{
  "horizontal_flip": true,
  "qk_norm": true,
  "parallel_block": false,
  "drop_path": 0.15,
  "patch_size": [4, 4],
  "layers": 6,
  "positions": "rope",
  "warmup_steps": 2540,
  "weight_decay": 0.06
}
Rows from block 2 of a small multi-label image tagger, named by matrix and row number. Rows with one number belong to one neuron. Each number is 500 + 25 x the weight over its row's rms, rounded and kept within 0 to 999. All counts start at 0. Numbers have three digits each.
After each neuron's rows are labels from the 100 images, of 14848, where the neuron reaches its highest value: "peak on" is the class under the peak; "place" is the part of the image that holds the peak. Only what is clearly more common there than usual is listed. The data: simulated stained blood smears.
# fc1: MLP up (model.blocks.2.mlp.fc1.weight, 1280x320), inputs 0-24
# fc2: MLP down (model.blocks.2.mlp.fc2.weight, 320x1280, transposed), outputs 0-24

fc1.250:500500500528500536500500570520500500500500500468500500500537500500500470500
fc2.250:500549500500500500500500500500500529500500514549500507444500500500439472474
peak on: small cell
place: top left

fc1.598:500500524500453468500531564461500478500500500500467500432500500500500500500
fc2.598:534500470500500500500443500500482500500472500500500500500500500500500500500
peak on: nucleus
place: centre

fc1.286:544434500493500500500500408500500500500500500500500500500500500500496442500
fc2.286:500500500440433500500500537500500500515500500500500500500500500500500500500
peak on: small cell
place: bottom right

fc1.677:500500500500455500466500500500500547546473528500500500465500567452520420500
fc2.677:500477500500500530500584500500500500450500500500500500500500562500500500500
peak on: nucleus
place: centre; top centre

fc1.142:516480517539484500502500561543469531500500443471500493500484500500538500456
fc2.142:500487500517480544500500500533500500455500531500500500495543466500500500500
peak on: nucleus
place: centre

fc1.446:500440553524473527557496500449500500500500533500427500429564470504500500458
fc2.446:500536500500537423483500500465500520473454500500500529500475475500433500500
peak on: small cell
place: bottom right

fc1.375:508500473500489500500557500480500500538457491476500551500500531484500513500
fc2.375:500500500484500465500500500500500500500500432500500525543500500509500500500
peak on: nucleus
place: centre

fc1.366:550534576500500500500500500465500500500500500533457500549500500500452500500
fc2.366:500556396500500556500500500545456500500500500500500500500500500500566500500
peak on: nucleus
place: centre

fc1.58:500500455500500441500500522472545560487500500500500500500500500500500428500
fc2.58:465500445534463470500436500500500553500499500500500500500510500500500500454
peak on: nucleus; large cell
place: centre

fc1.350:462500436500458500500462439500500565464500415500500549449500500500500546500
fc2.350:500500500500500500461500500500500500556534500500500520500500500500500500500
peak on: nucleus
place: centre; middle left

fc1.311:500464561476500500500449500500500408500500500500531500424500500500500500500
fc2.311:500500500533496511500460516500500527500500500500421500500510500500500527500
peak on: nucleus
place: centre

fc1.48:513509476544500500500500535500500479500500543500500537500550592500500500500
fc2.48:500500500500500500500500522500463500500542500470535500567534440497500483531
peak on: large cell
place: bottom centre

fc1.299:500477500500460500500500500425500500483500500500500558500500500575500500500
fc2.299:474500500500449500500500500587460500500500500500500500470500568432500500500
peak on: large cell
place: middle right; centre

fc1.223:463500500500500484500469500569500500538535500500500500500500521500527500514
fc2.223:460500500482500500500500500500500500437500500489500500486500500500500486500
peak on: small cell
place: bottom right

fc1.385:553481559479476500543500469484500509530481500511500500500530514472500424500
fc2.385:500500500500531500500536500500489539455500522500556544500500470467558500564
peak on: nucleus; large cell
place: centre

fc1.171:463459500500500500500607500434500500500500500500500472500500500500500532500
fc2.171:500500500500500500500409500500500500500500500500500500500500500469500500500
peak on: large cell
place: centre

fc1.157:521500456450500500500529462511490559500500462516547500500500542481455558500
fc2.157:500500500500500500500445478563500500487500450500500493500473500524500500455
peak on: nucleus
place: centre

fc1.421:500500500500500500500500536500500500500437500500500500500500500552500592500
fc2.421:500500500500500524500409533562500500500547500500500500500500500440500470500
peak on: nucleus
place: bottom centre

fc1.133:500500452500500500500572500500500578500457500432500500452500529500500500500
fc2.133:500500474500500484500447545500500500500500500500500453500500500550500500500
peak on: nucleus; large cell
place: centre

fc1.734:439500500500500500464468538500450551448500500454500500469509500500500540450
fc2.734:494500500500500500500500500500500500500500500500500500500500500500529524500
peak on: nucleus; large cell
place: centre

fc1.107:477500500500500480500500500465500536500500500500500551548500500413500551443
fc2.107:500500553500500544551500500500500500500533500500500500500500500500500436500
peak on: large cell
place: top centre; centre

fc1.457:500500556500445500500500500500422500500547500500500500500451555500532500500
fc2.457:500500548543500500462500500500500554557500500473500500500551478500500500500
peak on: large cell
place: centre

fc1.24:500500500552500553500500500500500500500500547500500454500500500500500500500
fc2.24:500500543500528434500500500500500500500500435500542500500500500533500500500
peak on: large cell
place: centre

fc1.588:536500559500521500500500500500500554536461500500500500500500500500500500444
fc2.588:500500453500500500500433500500500500500500500545500432500500500455500500500
peak on: nucleus
place: centre

fc1.645:551476500500471500500532500526500500500500500500466500500500500500524500500
fc2.645:461500500541490488500457500390455500500437458500571500450538477500500500500
peak on: small cell
place: top right

fc1.390:500500500500500500500500500500527500524534500500500500500466527548500500500
fc2.390:500500500500491444500500500500471500500500500500500543500490508500500500500
peak on: nucleus
place: centre

fc1.586:540453500522500500478500500435537500500500538500500500500500500500500437500
fc2.586:500500459500500500445500500500410500500500500539500468500500500467500500500
peak on: nucleus; large cell
place: centre

fc1.720:500500500500482500500500500573500500500500500500500500500500500460500500470
fc2.720:500500500546500566500554500500500500500500500500516500456500579500500482556
peak on: nucleus
place: centre; middle left

fc1.104:524500561500500500538558475500500485500500500531500500541500500472500500500
fc2.104:500500558500463545563500516500500500500500500500500538500500500500575500500
peak on: small cell
place: middle left

fc1.168:475500500500500500556500500500500500500500500500444500500500564500500500500
fc2.168:500500500500462500500458412500500537516500500500500500559500500433479500500
peak on: small cell
place: bottom left

fc1.731:539500500457500529500500422500500419500500540546500500500564500500500500500
fc2.731:500481526500447447456500500500500500500500500465500500450500500468500500500
peak on: nucleus
place: centre

fc1.628:533446500500469500500500500429500522500500452500500466500450500446523500536
fc2.628:500500457466500500454480518500500500500500445459500500500500550500500500500
peak on: nucleus
place: centre; middle left

fc1.680:503500500527500500500500500500500500500486500500500500500500500500500507500
fc2.680:463500561500500500500500500470500500467549500500500500500500500500429500460
peak on: large cell
place: centre

fc1.428:500500500551500500500500500500500500500500500409500500442509432500500500566
fc2.428:500500549473500500500424500500521500500500466500500500528500500500452485500
peak on: nucleus
place: centre

fc1.59:500490500527419500546460500500546500500487457500535500500500484500500500500
fc2.59:500516500500500463500523500473500500500461500500500593500500500500478500500
peak on: nucleus; large cell
place: centre

fc1.359:500500500485500548500500450477549500500546500500547500538542500500500500500
fc2.359:500541500588500500500562540500544500500500500500500571433500500500550522500
peak on: nucleus
place: centre

fc1.314:557440500500500500500500500470500556500454500500500500500500500457500565479
fc2.314:500550500500466462447500490561500458500518500500500516500500500500557500500
peak on: nucleus
place: centre

fc1.463:551500500537530531425500581517472550500500500500500500543500458500500500473
fc2.463:511500500538500503533500506500565500500488486500500500500500500500500542500
peak on: nucleus
place: centre

fc1.84:500500500446500500500500500500500442548500500460500500500500500476500500500
fc2.84:500582500530500500500469551500519500537500537500500459476500504549500500421
peak on: nucleus
place: centre; middle left

fc1.220:500500458487500500500500500560465500500500500500500500500500500486500500500
fc2.220:465398500519539500500500478500500500500484500500532524473461500500500500500
peak on: small cell
place: bottom left

fc1.695:500464522500464500500500538543427500500500480500500468500500500516500500500
fc2.695:500437478460500500452500500490545500500500500500500500500500500500500500500
peak on: nucleus; large cell
place: centre

fc1.124:471500500453500508500446500500500526485537526500500500500500552500500500500
fc2.124:556457536500420500459465500500500500500500500500494500500536457500500500500
peak on: small cell
place: bottom left

fc1.43:500500500500500500500500500556500500500414440462534500500500500500500500500
fc2.43:500500500500500500500500474500500500500567549597500500500500461500450500441
peak on: small cell
place: bottom right

fc1.236:500500500500500500500561500500500500609500500500500500500500500500500500500
fc2.236:500500407500500500500500500500500500500500524472500500500500500500500500500
peak on: large cell
place: middle left